config.yaml
encoder_arch: "vit"
model: "image captioner"
dataset: "made-up ball-and-stick molecule models"
train_examples: 195000
image_size: 32
crop_scale_min: 1
horizontal_flip: true
translate: 0.06
tokenizer: "word"
vocab_size: 32
encoder_norm: "layernorm"
encoder_norm_position: "pre"
encoder_activation: "gelu"
encoder_mlp_ratio: 6
encoder_head_dim: 64
encoder_fused_qkv: true
encoder_bias: "none"
encoder_qk_norm: false
encoder_parallel_block: false
encoder_inner_norm: false
encoder_patch_size: [4, 4]
encoder_conv_stem: false
encoder_layers: 12
encoder_width: 128
encoder_positions: "sincos"
fusion: "cross_attention"
label_smoothing: 0.1
decoder_width: 128
decoder_layers: 10
decoder_norm: "layernorm"
decoder_norm_position: "pre"
decoder_activation: "swiglu"
decoder_mlp_ratio: 4
decoder_head_dim: 64
decoder_fused_qkv: true
decoder_bias: "all"
decoder_qk_norm: false
decoder_parallel_block: false
decoder_inner_norm: false
decoder_drop_path: 0.05
decoder_positions: "rope"
decoder_cross_attention_every: 1
decoder_tie_embeddings: false
init: "trunc_normal_002"
residual_init: "zero_last"
optimizer: "soap"
beta2: 0.99
lr: 0.0042
beta1: 0.95
shampoo_beta: 0.99
eps: 1e-08
precondition_frequency: 32
max_precond_dim: 1024
one_sided: false
adamw_lr_other_params: 0.0016
grad_clip: 3.0
ema_decay: 0.99
steps: 7200
batch_size: 256
epochs: 9.5
lr_schedule: "cosine"
final_lr_fraction: 0.05
warmup_steps: 360
weight_decay: 0.1
adamw_weight_decay_other_params: 0.01
Rows from block 5 of the text decoder, named by matrix and row number. Rows with one number belong to one attention dimension. Each number is 500 + 50 x the weight over its row's rms, rounded and kept within 0 to 999. All counts start at 0. Numbers have three digits each. After the name is the row's rms in percent of the matrix's.
# q: cross-attention query (decoder.blocks.5.cross_attn.q.weight, 128x128), inputs 0-127
# k: cross-attention key (decoder.blocks.5.cross_attn.k.weight, 128x128), inputs 0-127
q.26 075:448477521504567537533506456493498540616413532444498588501537559568510558567545484451555418492494485496467447481432555453537526526522602501560573547451527496608525499484555563558478469516610480428530515493550460531506552528544498583567500590543456471517538522533560543592549515459599508516588432534485508449458431506465542496453546488492551460508543537467533426526545506595613431393548
k.26 073:378500594498540604466490528517499586485592478475495550445478532449466420523483478502564511458498374453455441472453551564448544513547558491504506564442470511520385531449404509484485524402485519521525417502497508471448507459589455490509548495533450545538429494492422579437381553444628411532480528442480520450543453447451511511457459528443459496507449430476469474503408462482469506495447
q.27 077:432513513501477542528456509496454531577486485453599478485505475478440441505553518523558539491437577519534510468486500431435427510519497480463494455412534428516402485531484496518438429572460480474475439435549586552481440479616459477475571494460479390550470424444462513417514420464407530423459440498506564620466506527459505516458488447571508464421530542481380569438510588531478447588470
k.27 087:440437406472468470458503443483409443508468423480507396479544468517501445439522488506452480490518428565438425447447443488498538465461476401527493564439493435468471509452483530497495558488494408445490420461450481525561525432481415525391455428461441392500478544514539493489463552461397490413459463440491414467470455461516484515447387455439480449509403426485489502520446523385460438517484
q.28 095:454530551454545528546443477492444463563483498477506552451495476494427540454585435457589508480453513547513474495532492532432444621514533443511498503426486432510416473486484465418431505510633537478497434505470504526369468460571571548461546540446482536516496546503510501556546576480448452497524567542596438445533402406438582569525489401496514447473407510508423512527556537444509575470441
k.28 094:446537494457456475419533463438355482539476445530458465521398477581425471500443463447514516452537467467476497465441503465550468443469423456543537465511521385455520452450377520551451417447416465493485433470440440477436484439524433509457444462452390451555479484484449548475460516460467465476543521487424511425549465543493567429400498456496463477490471450476542464429496416402477424502481
q.29 076:516551483390480561429536438503534516553504492559420545461487511498475553448472523580585498492486553501528488521487465472421486599457463487430604493500490465538536499524530533526469446500449482482499416476538484573444420394610439466496543488502552432512419549475594472396463358501491551550463421517482482580477505462412476546475499415446473528456593557486433446537531483515552592488460
k.29 087:499405473491502532473474477465491554425481415446538463522544470463486471414442451489441423480523496483497536492499389410606455507504492482433396445454490444394511406485473483439473507523464381400446471463482473472514503446461430549518492489555422524503459476420446504474501486465516393488496430440510459469374476465536436449469398402477458436479461429474468479460495451434499459430516
q.30 074:486565553545510461390570403534569525579525390489488358436584471540413522513499515553519483566501530480478546556524511518514592523540529439410552548563576459479550453550531480502483523439479462511546518515532450473448487447474557443499463413473479427564458508550613507500500526543482528530506421594562562561538534395467476436538477501536462548499511476509433482532572449545468433475584
k.30 087:420499521501428476460458484453519554486450436470487521493457467485370529433474487515564499495552553488505460506479507501472416466520411564481450454534527447468459503465526534443470529536473418521428547451501470481400503450420460470429513426437482426408452458629472543450441495495506494490331526444459509430473505523464415511479446496458391504517431527412452486448484455603457421468443
q.31 086:511491442538505551474524466452474534506432520535507434536546570475508556440476463485487452446566488551517624601557448473520536470455508560458622489503510531493479462378491408424437540467510464531498487492527482448428495604468475456578459338469514487507464479467447475431541552501544528492458451513533510516497510574528489592445475487517425573628478504455508515586465467546368515550456
k.31 086:473573459484487517578602542537542465582517587536480590489536535526461505510488491553581474508593512548482518528499535418540528524408464556469488525537506551524524573441552534538529485558563542438492519515439495452565557558584521551561496661574538447505523582536544493518532548485541501559572461528464536441450565531581479564552617532474506537555470532528454593539538595578448469489533
q.32 078:442475569531484491521475489564492559450542409424501460496490517527454495431560490431477486419448377499534472453509479519416453524492483517418502523418413515403373544495445470476511519477543450421526554479445483468596447470482519492434422452450451373434530524350536568514482525493436466467461505432486479467459477434523480424513477512514427418488460501454497518477425414490417508542507
k.32 061:447545565547535447590414509499556478646589636498542491514470517539499496589478581448389562477442537504504472518495452473447529506553525445473518547568447565501362464401483558519516456454494502530519511409536496482465515526529452479512524547492498475540550469535421482544483565558497538515539560477459521582603485508527448422462502586519491541464452508367451515556530456454497536483538
q.33 076:414465548585385470394488554489454457412539525535513533490461479507485494518541563501436518531465515433540468505549493477437610509459444479464524427500490563561484384540471532503516446515445473533453493546468587469549465465590483509427466443552503337592498538493459453510481451531427455382530487586476470530475493574433453484488518470520525518515547518432571492559465543459447494486381
k.33 081:558481363459429433507432439481467432442426463581475477426448536393449569526512542584435497446472464459435490554529462564469510501523487443444428488522508505543474536500543558504474520499511424434547505473562361504474438492512507466438533514514523439457481559495456400603559513475414427568471481510556480503500481547561479548434589472482496473513406587513481551545483496537400525557500
q.34 073:421441511537506512448560560510530488510523595541604561511494615626471556519503526481567529548575453447567542559594491432558528584500483542551549543497472527413463539496534563506504585463506573468491513504542532637436592454466491566457477494515504556505471604522559500427539519485512447478556554546539574501485531548494513529573516517417515587540570558504561553524530508519589552497494
k.34 069:436532380560491507503531540502593435537471438523473492433532450479501491558476462587428420483498403530502451600585518525462524477620474546487532515500506552555532524433525463465470413564530539492516391572458507560577452561542506542602478454539474468482610460476487581504493488496494514558533461475433490420430470424498504512450516480562549592520519422461507526566545404562514462495568
q.35 076:454466388340535502520448429483451437462465572447546535435485405570480598505499465564550542522460504544601520486473464526400487531550501513645449469432454490503450541490491559487486484491508466487553467447519485485381465499487513576444500459490502478482500556486541432520429505480491443481470564521460458465432479421430566575562547604501514482455514495442548517475561578485488586453460
k.35 086:502456573415470468462544526455501542547475465478480511495485519554478458431456397472514565465493535481479483509549583460456497575512465482535538473545549500510524436578521527560415386499501423551496426633462515528427474480519421555385602579438472559506487557422507564540461512393505473462551455465510541453509521499487568604451475491408474461495509405487463413448456560464548497561447
q.36 074:508563497517538564535390464483453422587520479455559422524476498383541439498473441494491481460505469621376460486440505483516420538438488512516476450493514408439465537420563525528422451444427525467507536439457443492583469457465509440514527428436477595474442474497541438474512498526463473500509540497480517419463536527478412460392511580468506424465554507554486580548570464462524542443415
k.36 073:504471538456507522480504480482509426534552423524544470514485494577529466495441494416495431503562536474521503494522505513446557528505441495544554461448547613531406474539495471581451492622481550500474523416448614550597517529634363516476438416489506507498451514530542513480472539446409393395502453484495492471430557487537492579534549486550581577554552436429530476523533474444468506538511
q.37 079:468528542423513574512466502439406453417497611514526550647490421546518548507465526574540532496608526481586448473542544456439518400569471473528481507541472573559529511585508550548555468538508518523542554514513481545515533495502515614488519481547447533540482615523550543489508458621488515489488501542450446401422460467484468534458416543498470537534488499513439512557595470500496538460617
k.37 071:598498490558457508583562476465494488479447418503535467514531542494560517406512544482464482412428518515535504547599525438533515477514526468523539440477533455462543519554549549489549482519394441452463491597588520491384449531565462543506598638468456562519526512481480400576552514527515534419550499448458434416537526544491565542476529493515621464507455442556535462499375529498519519542495
q.38 079:497470486503531470503527620538534511475480486443516526474515552473505526366496427497435484514447476564573493499636571536557605462472561507492544435499468523479488468486485449448423514469459587466529461501489543465569494597400497480576353499458496437411569425463520514586543557560511468480411569504544503557489597446502546497525519503541461496554457534490428591469547512519527441539558
k.38 082:521488518606460560489543604442487536483510506506542492574489506446540527535466566440522538563502561517501508490452506536478583536509454453523619552499544470545496425431448570510505530572605596481583582404509521584496515545551582533448549588542520464441570553505457513522543470534434543547502526504488533619637505526488483468472515490483407530488542539537451401521517560556579530550484
q.39 079:482520577562507524441506439496537520575559432428478519447508459533532561456460438462617503569511513448461404517446491558559508583424459475369486453592502472566517433501482593589585460503521515545461460487542522530514492495589515489484506493447424501536449513555534493542480479469524548548525506524526494579558462524490445418417567423610570435523580512545455545390548460501557479473511
k.39 097:456414486496511489497437440516459480447497424441571468448424458447434477556494487551455490437487514472443524445398398520455486509485515447339499435425473557551452440458472439533406451495564472526567428465472438456411383424484431477446436563473490473481494487474447453479445492528482540486494433428550467518478418491455396481491484501429489556502507421488477501430473459469459430430508
q.40 083:533534535580466526501571549508518532617573548528510475467562550503569567567558499551542446472527535538534572582521574482537546510504557538528606543519498516447519501517574514427458523594449544604521563503453535590570494554507537493553559540529534524563567429529480431486471478520514568570524519565446506650522560474460460531503477576524534506550525596448536596503554514559498590533531
k.40 076:534449489433484512541405412472431536484558544411525510488505502559457464510520539513430439467469485489415376449357515468511547541491434489496466520550474469553477456394448458378441546486542514425572492404458472451558520471512594566479483497468595514489554451476574517478514573530455463481448363507581536496465487511469415470532498496490548533450453548461401530496504500539531515440497
q.41 087:532483539471494508520373415486471499513493491489463471584508526445541497537556502471537522505532435494461481507439474519386474500462442504544563476542550528423519530526505608534528447475552440405543542496455427467518570421447425454476588458463505450473488463621544537461466461430524413511574422505459491521428559544568511430439558575467553578464636546481519489490553506495520519393583
k.41 096:470464472413578566553455516500503485501503502489496433490447517493517517444511486525472459440475541421395421497500642525435499456524493511522529540489617479404449520544463392475542508501473457505438483386556553491480524500419504550499359476489515513492394508469473451501470535593599479466456419505502481522447513443542515490504477435509565397469383507446433509492378480510449503518457
q.42 086:508570495498456547499485456516537523417409557486561494599477573483557463470486493532516490463591473458525434446444457469464521518500469457576461556520527503608471510612547578568541544492467378447540591460502475510425489439453471435486479457557580516499577450580569515432443450466569524401547474515506489579542497589533521532490547478582565518446588568472553540502437483551547457451464
k.42 084:446375466487476520446560498514616446460542449541548456479533540465575440471509514521487492432528511451455442522442551541427540457415464438446512545426480463559362460525568438464460557534451488608413558461470483518482524520476544479478483526546545534461396455470494488505574427552584509559518473468480529502394499409478498488500464494522582465449423438424405494468532483568493532446559
q.43 071:480568451480483524503546549517535514440464479472406520454524455566535515484551424513463531503473588588517571502552568667479542423404518506538568411518405456447535486496476447525482504570639491529554447571475549520493487485434578508519498469509527403488484517448464442457570489500527463487487516441498510472524577490397574396513540545560502469531511432471441562448551596499475554461483
k.43 072:555491520456523493455457540452448517489485498475511585516537420519510544484510504496561596563506567516413474464441444509417570494528438452548519471493482499501645531519476463588557468484587416496537570504510470425483474478516580517433444522368531531516468532476490464509461571448442476415515406488540508586597518595509546482529477411411393487534506589527468518522463590559505512573505
q.44 057:528492501382495416490405491475511493458516498520508472443519559614486502537419545502565409531596498459508487633461499491551529471543586504526453471533488566525522509454397414499482476485430424450478557467506483422500537481437450407594522446574542514454599543523570508538544506554643492431488445566464468459515504496495482520513478535573451441505474418487482435496562429508493503472576
k.44 070:521555640558487492527601526565519463458575566532577578515468567492522506554564462557549515476549507575462495532447577535522439625508538460499533555595517499491508548552532496419492516514604568513472565466478562586472476550484533514589486546456421579513562472509507574518548476488532485454528510499508502526497474586509478571501554475607529525526510608557532466527581476623495509516577
q.45 076:552503454417546416508343467499428488424474509628479473580480496508476517452511580551452466542548485485518469470521517452452466437469513546574424451527437462592561575600437553530570524507507508501540550513513485403505420439432502522538532501519494478465587535468477547427533374527466480387469504464430475474460536560487490443513500453467550551509552405536535444476475525548518421494476
k.45 081:472534528488520524521596544519567484512502488458548526516494586535572559362504465471490491488509480480654568478524552502549514404569518500530475501577496438427524480599497511519573488498508514541477491555465594604520541555516606519499487536480541648498500529509545540541442446464546583478481490527593554507608557511515545446510445515587541428522471446529553485459435535547471517605493
q.46 072:517364505494412476509517465457519462481508488437550459486496486456531502466494477462437519410505501531505451560415397371510488485569503610461491530493553502419538542443603494551503567451463440445524504460561480455524478470524339410526409459454546562494462471514441473519442449524553548445475469511458516501507456431562442518486533564496491472485534386470570483447451448475433480553409
k.46 075:509499536407543569574502499569531532546531528496563549503520525563558575514549476553577482509576579579457533498523567510502529485580559554485444533524545561509394510454561509553526512479584568508566536524496485611473555616542510563545545538575475521576505455571451503554524452481562527565520527560501528533385498380514453577532511495552566530595487609468497512488541562516546565502479
q.47 077:565410510429492449492466491447463517527505544465511401625492568503482494503531500518475479495595494455481491430499426464591517494531507476514464544591494603450521465441423493539527507562459502497521541490500560458591510505462423480467440528569481431520599480518480607424470538496545558538521493538419517383426559548499450403521509494457505443437568472518625500530427498521484365471504
k.47 097:505535524451496536572520514517538523557513546569514506513545543543557439524549532577510482510480504495633595579470493505569510564561580563601532545542505516495499616454542483401565516477547538522551538554534502493477557602578491458567532497565526603536532577493480497587559465588564518559468463528542581547549533489560496544464577479636512518573477496525494514515483506513562608557508
q.48 071:542542449369473539473499512428515463533496500554462473503517502596426500486467508578482490535572419585518519496370525530604522492510573496517492518493522532555567424442468516476457590527538433486490488480488556473590477524479455500557468556488456435496513537461438553522535475539560478476476480531414548429446577546546464513541560511492522640586431546530492512654475472468467481375491
k.48 085:478506506523574567537533587470508499604472587524470570529537502527465547479507473528490576485594518496581574533562541441583547529502506444469524529539566556537638514570510577541571506508544511470526577493508562555574562508518532538510509593606532461531592585496582562486545552562555502481574395603540517515528542528519552527588552542531508520482487534590528519580485533532500548483532
q.49 071:554467501545433493472468535443494559556466570546537548550541585565474485561556542539476520542565506436490520500548485400629444514520510492616460563534601461480607542558495552475451477539540559499493486550455518486585536459516429457504515589523487492500609463563516521461564486436529522482519444516354498470473538634501411492483512444532588447464607483546532514478485469489525542510494
k.49 070:589543486443462567425442444546595495525506500512513495533464519499550457504551540601528528438568507480610443465529605603536473488540481467483483532407427464545448586499497492489543576469531520523537585583481477455547552467525570539519473498550501493479577476427567540385530504599527426523450472522564521495510497426505530583532530494559626529532409576488531553548461437560516514532526
q.50 073:446512428408597475504559451459461473439418534525540471521527424464442534507432406582463478506499477524461477416491502546475426510478444467449428491494464495437358552464456507532543500546456483430475509458443387508417478460466471512475530540433492432437406523490440380490534458466470588401454577463502522487475491474426531511414504481538506413467395517473532574484500497499553557538471
k.50 069:424482506536490515425531544493504448420455472533409492520471546506413455533479601455489464515499466488597555502419552477542536540505577447524556496524466467509531392493469364599414432514486453490393514576486469410546508509459501536466508511474574565485402521536506546449507491554452430433485400479558558463505442511472470554580436464457491456500515457544486482458571555446515393420535
q.51 080:502532525498522422567520504545488574520581430427534442496452554414458475497502384412466522460482522518414545452497499532463571565526420435607526484430464455477453458492425455443412464445514451470545494520360499471504471557442527425526517457521520525454531409508528535500571616461482506607505464553519564532525571493514541525544479534516511448387471563437523466503577511470422448513525
k.51 068:553471620386435504509512519465443454461570603527553426538451491497530508511548450408529459497514589553422523474476479524367562595565528489565439535490475485554451618470595471418486569526544467472493504431532527528531471527543490470509437406511570465472557484537564527497539500501469509488497525347477514546512505542467527462456518559562497487474500569422410473481562514449515508499434
q.52 073:478450455529516542519494473514499507471416542554459559432535547548429449566415570468421399430594521499436496501500553445556468395494439606519485484442559525532580559463446478421535433478482465554520534488547490539557540533447452442559479501489459453408490518437531549450584529511505498459521435454390530402483437485489595520395383485479516533520496500488566477578524469513552511559522
k.52 078:525505497552542585519537524588509518519506539433502529549632521460568513501578526529454460591592467627539517566517469463510587489599501481517469573546522615528520545467542511550523563533439508533541502597453483546502474511547574472632501545541481492564509513516620589530530539539573540415515440551506466508492554541565504562593547532566588508544501514546557494490556511524508502469521
q.53 078:552534440441487489457489512488492537482468535585460562455463419502443408462430512520463520531480449484472455515524479467554452444404410557439558436481386446480467465477496500565489525515487497489440400427487506455485513430523541491522493574453577427540620401390449501512516431538479430539461481550434537468478512475480529488504519545407512425425575363539519525428473595481543536484538
k.53 077:575464500453582513453484455592507456449478522574416562571553491550554484434496476501477620563542524514512520524473465478606488492549439488534460425499431494504560540562498491572634617515414489539490456497511517431590461453414539550443459464415497580466493469497550469438489579545491466370449469468515476544595478458509502501553535444477512507517464472541550487558512423510548510576548
q.54 075:598446506476513530574399476494493577495493553569498494454488526489577529472456491464454429513569470502434449450500444516422531532584518494487421516456468429492505481452460543408480463452529381442548524553525511478431502487437495512423542522442517453480546394491502619498421570528621447563496404457535551544575554446556555466558470422507539443407543452472548439443516494489497510526548
k.54 074:519457621480498492496524524538525543458491488475501426528503484509477424446432504506389399481539434539497478504549573487464434527528534554553553559445457416403478505506517506460551541486492533492470500450537477568416440519463505549439440501589443482435472450421499531519524410499493500475411452510471542659476558493391483466493434462523535385492549501425461383476527460463485575494407
q.55 071:505520521418535638587540501501452469542510576468457541422553457546554497471502557501509548537545434497493426477451446490494530525546556527528433463551507487458444574474585518564499553487436434320485478535486470531461616496540461527421600551490514412556550572470427537470436462522517501461489535537466534480520537499382475480510528479522598412467558551557468507451491549543463468505440
k.55 060:437440485494536466483568500483432444461414409491553509452562422523497472454426480462417517480507465454454388469530439469583520506476544461496529490486478507519490506519497478514434472488466494538501505499523399528449481531536572545395509447500367529516445461499472532534470472456469509419466408475448512557437464404434659543490415381466469413513487487403501483531471481505408564465439
q.56 068:483456479427488458515448414455513559483480506506459545476517453473466532573435457485489539472462494424398421434453450536443465543490505482504440501468472477435570536562527544460521517579544561500430491461481480513452485475531501509454474388459511607469425380488514494521450536483470505536429480443443453460485360406458585533572504575643487432411422504496473485403508474453511489430520
k.56 084:532430451425530444495494542532521537476475481385471495476471527497369488409473520521520588551415542566526470457543554437524529547327449412554505474539459484557499548488521440588510500469420481556475415617519534521517449450489433471497470489564481550508454446519456476463523447500536514429503478494427502551529472492477551533534458515458528483513531501550423585444542491397587446609500
q.57 090:566493495569486453587428512466581572534612478494459454520489563399549464551540381503442478475514470532491546473476547503537521462477523504512523548550530516496509573539462514498498558440533387467488522479500526426679510545448511440561486534551556540418502369473473543564531530494630467539488426471414527544559529544541557448510513503521562480525429505591519530479491452542439479542514
k.57 089:498510552466494509556535556581508478556538584494525490532572494448512469491554512518534469521533542599438517464505473498384518510544503488495463542480511522578409553489492472487560595490538497527455603364563588504581505550574535524517446474565602533465471509512536520500505531517509592528487587574576554545532523539508459456623557544650476527510570634561529521454520510507522531519493
q.58 091:505407576591443517435485533515466447513488443533468546420505580482482517470521488448554417485495550430464445433519507498493530503492524356436514517393561399540488357448487524495450464514494506513417507438468415578481454429439501516467400462528432438433444396477495468443486499461509517475485464537526469556559480464422493458462413397508483506480447542411510449457538492464532450515488
k.58 105:513396421457483463468498501466411532402474433484548459489476464437511526517521508445470490411566391409444411451583497484492505424497407502498466548474491457472401485414473479346492535525568483427502450440534481490452471439445502433484461434510505418502455500491490515425470455503511452562494481516432533440446464490430458426461471517472479406476424458483414586546529465441498480433464
q.59 087:402542544515424458475524587512468448435506525473425492450415460505427546540450526534431506393397520493516558533521603500548450466535528511472532625504480596481508499477533427471493481578458588483424431479520439536579499564524481597497409475498465511563505556491414455449499570514542520467498590524512472437464552488399457516509519485392421484546488497419530526496492504495405460484459
k.59 105:491618459514568492469527449495449486585545547518491512507481544516550589585582530550477615496431483332473483514656496501592518452553459533505501481573495543560630573467559563519520517440455552488563515396480460497576483466475504548537541582486503539516504514522439514436521501510537504536517518507472522457485455465469551560494511594503492463489575548513540557552538572536526509518596
q.60 073:496470468507500537513509501515496450497555476615491471482567480490528451548455491557563608524464482449466466523348433494541609560447404523508530509561542542425501535499498582578561507497498558513535531503411528487536449433481540459475609439509514558448456477447553535401424439499492398461532414473466542532532497435541451453483564480505539516447545478559500445382418543457553562436494
k.60 077:515420457409520410506541457466578476475469560410513473506458467465461481493442451537440506518498539496544436471425430499544405461421441499457463462439569549377549443524500443494503463557541528492498492501509540584484451494416505481454432455437578583423481396414453442502465496527494459432490459497461569494400533407455499480528469408545570478452594498458523516500452456450505429417524
q.61 076:489526451509517498537428473451419546425464584560490430569544413524398510504566516491539484577471461518548473581523477428549422440541573536563492525485507494568509532584506540526526542637471479493519440473509515390513567434475461423520537620445524560493624609491583432549511406571520464496552502454421461474481518518497514535494555487565501500499552445573465505496479494496555527525462
k.61 087:512598501511500523488457578598557493483554540476502520576443546527506478487487525625459495441534509495571511462392566542532446415554481418525496485470530441498506477536562501476496475510447480565497541548458613523612572462484573496503497553506525636494583454455496526463452496518471553442532668529557462451544497502617488548479457500525582538538435561486534533435437503480556539495536
q.62 071:439464487487498484485498483427483457568489420454492463574454564590510577489435379496493448465566459532457513440529566535491509495568499559455462443496515502459508493536532538607426501558458456482414499486506486485561538374488408504463461545520535522481492511445594539526525425462518397505506591430471369559471589517458498461431508588432514462490547544463518539421488464480626503511442
k.62 075:567411389537520525472477548492520475529567393514533445511375518565513510440494540545461495525412435415599479551486521482471506420617456372466501475463546509466474434546509447589498476498579559422491457586477449425538499514595543453460486515514503518459486467532471508454566461515484592507525498525529466433465512536525473506559470434406457569594500393474541528463454510502537545500519
q.63 083:539437542456457517485318434387532440471505501539504460479428549543482500476467436462435471438600409471487415507491456454496474544575462533438517493481446529540422464460495531582558499480561459504449551422536496455530428463431466464545496498545502444548468605570434570491465477458506523447515539568558419459529465558542489496477497509502579561570561455426608487474541439503471457460482
k.63 075:443514485421583522545594536551591512519548465516416529406475472519489502581532508493454452424471465564462491592492504524455499476526450599565501453547462594487385546555530449515529562460509511518560523537579600468489467569540492464588460586512480552504474538491492504579457535525592565445519484507598503478410506449542427506543540542556556480525414447583506499482475498545486518514629
q.64 112:527527468606485520556548464491501448455511559504544493473519453521471459456435532593484480656517462500521563420461446530456554471565469517444533552589487535505514465605529469575578568431532406478547533405524472473424504553638481543473520456569408462534510572463452492439521456495413442539455485515506478496462458518507544611513493367436540444514472493470550493498469533503552469533475
k.64 114:457557470482439479523565494435508607452504472452467558484528525598468585422501432544571526487544541493589457498548512529431503581483425479475501507467499389632439443502533594524568409470483520444455512487548553512535492499501526483591455504466515519454466476524557514516546469461504562530458562479520475536455559554530545411498545453457498527501517351584381448405505511479533424538542
q.65 102:442522517542564522542514606535436565461427521566533441434468624479434533450537524463393471496496482371558520433526427499519413498426504577582548479512511506468519474577493546520555476507470564442527516481420476481500555508532441526542480543606542531513436448550545529551506467464488406557396488560602507474473461513520498552438505505455483518437441515517567496553435624493495476496573
k.65 117:411520545472404569511658494480588452453537404500520548465484484475528511595506502449573491540566408502536507555504544521424481510595518451456523520446513454495530530542589455450594505495553542470544516406559517420450563524561499482522505537565554483535522486533530607584446463495574567539432544484554501544509458426498484517592534482501523537568530478473456492503523446560612570532517
q.66 108:498417567433589490581486431437531548494445537442493488451575472535485531503440484406441439516495497563611495533533525458416539501493619482489486450504430402498421419531488565480513497469515488418501458530489561576441480588514480560551597556543554503610549522546507475553371513491489530429517448512534474474526450563482488450500558512525611514479531507412509467489491520478482564443417
k.66 098:498395509531621413461513533440525549520430458546497520450481483484502486415452551534494571501519522479576515447455569485523488542463511448456414520440484517583547586474428557523436483431533543468534547536422466504521477546501462599519513433604517474524496468361540508448372461466452447499443470524477350550506460558512509428527573532423493478444476474536491539560458532442521503443473
q.67 107:536516544477495552456478500506537440592448506461489462366462537573501439500446532497489462512506551560485529491492518517425469525474515517516512531448464483510499522432486458559477436494457474539489456658567398524507531554618409492476512606475505619521590464439389506510478484509538572476500600544563482456499516472489552593586454438495486517518480514421471544532561548466482355525512
k.67 101:542543429456413467516449494542393468496515503429457602558596592528427547453516498570480462383466443514414509482479559464506495446534491579554551547512509567554450551529441511465577531471472565432522536443473527484457523601433535528571554436473411492473565479540476465542558436499506499527504477573505524530625494433441545496547517491470578582507477494490561497519483462621495487460565
q.68 108:457444466451567451529558355452496464532513512595571559520515555524513421551536546489494494523392524518438343570473483456529463456477540432491557459490543480521472491420436511475422474519522472545390578552500467551399473475528525472523508505427615489496416426520481500511486523559591527475495424518480509512507509556519474424492447577583423443465530461600514515541444508476525529488541
k.68 115:434460563539502543534565568566534467489492506548537521427413523605526542506483412511451462398477497521500543432585505488420478403553539445512544455480492577563503531473530349514460528497433470581502538528451487405447516541574534474484475572517520563500490483507572671528537475443567522508461517466427491444467454447478592530488502490492519475516597549506407531486468436508536543506549
q.69 114:477455503510490460438538468466555551410461545443497433523507462440430485487569589406527582520432477441559505404509530531517452472506383434537480410477518514548491539489506489573529522428522419533426469446462592472503525441382387508395482472464431547516541489507476628496458457492434475457500524470482418503447518478526544485579606446530444564505467433491510475515462535549501459555548
k.69 126:442523466511466480505554458532472506474521373449516558494548417443486518497603532530525367535576481556439481441510501490455507516417455484573549442578527457512516405451481510493535543524509494492458456413478548430567448521523472490439458383478466513544513525403506532468485525566505501585473569425565437477437467562500565582544489548497562343459612469494501521479482462571480534501531
q.70 141:537436480400510328517511443506427498501498510522480538577542521512499418552492464546445512521465529499480472564448487472542438479499592435508527527472540477469544408407569496449471432465504547407451546585488492537511494557556627455464462467479536575499458510573558435445485461569541518540612488494462585458487496473517465485470493562598455497488529502579502539433491393486522601507436
k.70 120:505461469504583487466487544515513549479518559566569422510392524503499526487421459394474437414498503545466511532487412527484496452507520494592395467524509530466563508541413385493451497496428500542458496606499479419454383449495530463444429476504479572471521500484485553604542562494559539599605538467533538548460501503524469588485492368485494525474481564553552502540466529445437468524556
q.71 126:572522528536521585453519459528613527424466421417493477453422460488579506486583520458599575488596502501641497478457464584480564444547444478475405522620436456513513434469519571505520532452493411478525492486505469535607461532506479543498476445508495458534573600506499514476572528475472577544477456484498521490480444543508595480482527510455537530528479543479436450493460588479412461505415
k.71 118:611468551478545449403507581473421493549428491379517492489505475435501532395469479551473528527524450538390472444503508491529469586519447555507484464544449553527460475445478605552610512505561498436530443506492456573542449534495476463527558448468504399494435520520466378482461623455476408508520522502503462512458520486542560482451528525462413505566497465452517513560502580429430425519475
q.72 108:492505495466583561504488391549549525460409485395512474547508541438481485485543516472541587499525530506519458436498540550468489510546451536508458478548431520498556564530548602540572508539427520567520602450559536568492509437447426512471488406519535472458577484489477558538521471463440520548455504551628514497378403573533585456498480531458558582576442450406439480444451531493482453458505
k.72 098:510534554553499537539563440412447482524477496393516549511482453497568561471475500543506476533498376533481539476627508445405488583466475523451545440535446495586560547476589519499575413515438488502548428520526522556520481439577373482513490515467560517557419516527484440455415532473490403541477417497553553459539572514510498443487532518502468473479574415571553549455488484557413523448550
q.73 135:550590472476500501479494494509530506476497448443477429521507445544535496545567546482507574463510501414398427502481519528518459562491489428551466414455567561489478562504513461561470419378462462531468485569534456549549500458530468487503479461471521474451471482447466553493605541522573573492491518433534521423453448449484587521558531530578346532509501478490472534579497615585465341452520
k.73 111:485553537422407500464469485537471444484455513431462590514541520483497431490523521508442519387540445521465543523592501521540489399506523546566566473611438487516505461483467454533521519541496502464542466514416435472471431407521413486516548425464426543443630605495413397449549541522517466444531551496552561514514523409459513580397427519461531468523533550528520498565447537441518521457516
q.74 111:551543523592443483431431569514550463530486489565539473480448503517533522569509581436517479483523499460450471538559584532474525452546441543545481491533566505376438573483427403510468524486506478491593438469457519437545509470439398428536464521484531496418503513507529604532545458497573497484438475355573546545464564435576461421491481594496496573447551475569509480514471532580494419535518
k.74 100:420453536425391463470437505541538454528533501521460477582492444495610451508485547557531513520479449576449551525582531538468614455481517451530594579462483484414462462524491551559623525496569555535482517434471512457487513480534456479519450470402467516505595571486460480426458485541530575510489465521465585417430438506429460474501548537559571525606530476481524493468466524487458637483495
q.75 093:489516507399487555520632491546490532547500430440430532486468444498584538504502500470526516419479493546446521447487447592445418519486488500487518458519443511477445543515497575475402389476468490498395391568579503563532453456475615447529571529490484569552516416457394547470543529491474420542516577530565462485464463432415536548511478503496492498476467560517514484563563512481589570521577
k.75 094:544552388571481513462524421500470381472508496480507455407489543402534453421438446453532515487444443479571478545491516539510432425472574529499483388510442473533534449513514528502557500434556502490443473495477521531420586485445532581475567463487416457492439465521471368584550470476496509550495459535610448531501486429487502554510531530534438413487532514537568555627523538531578530528508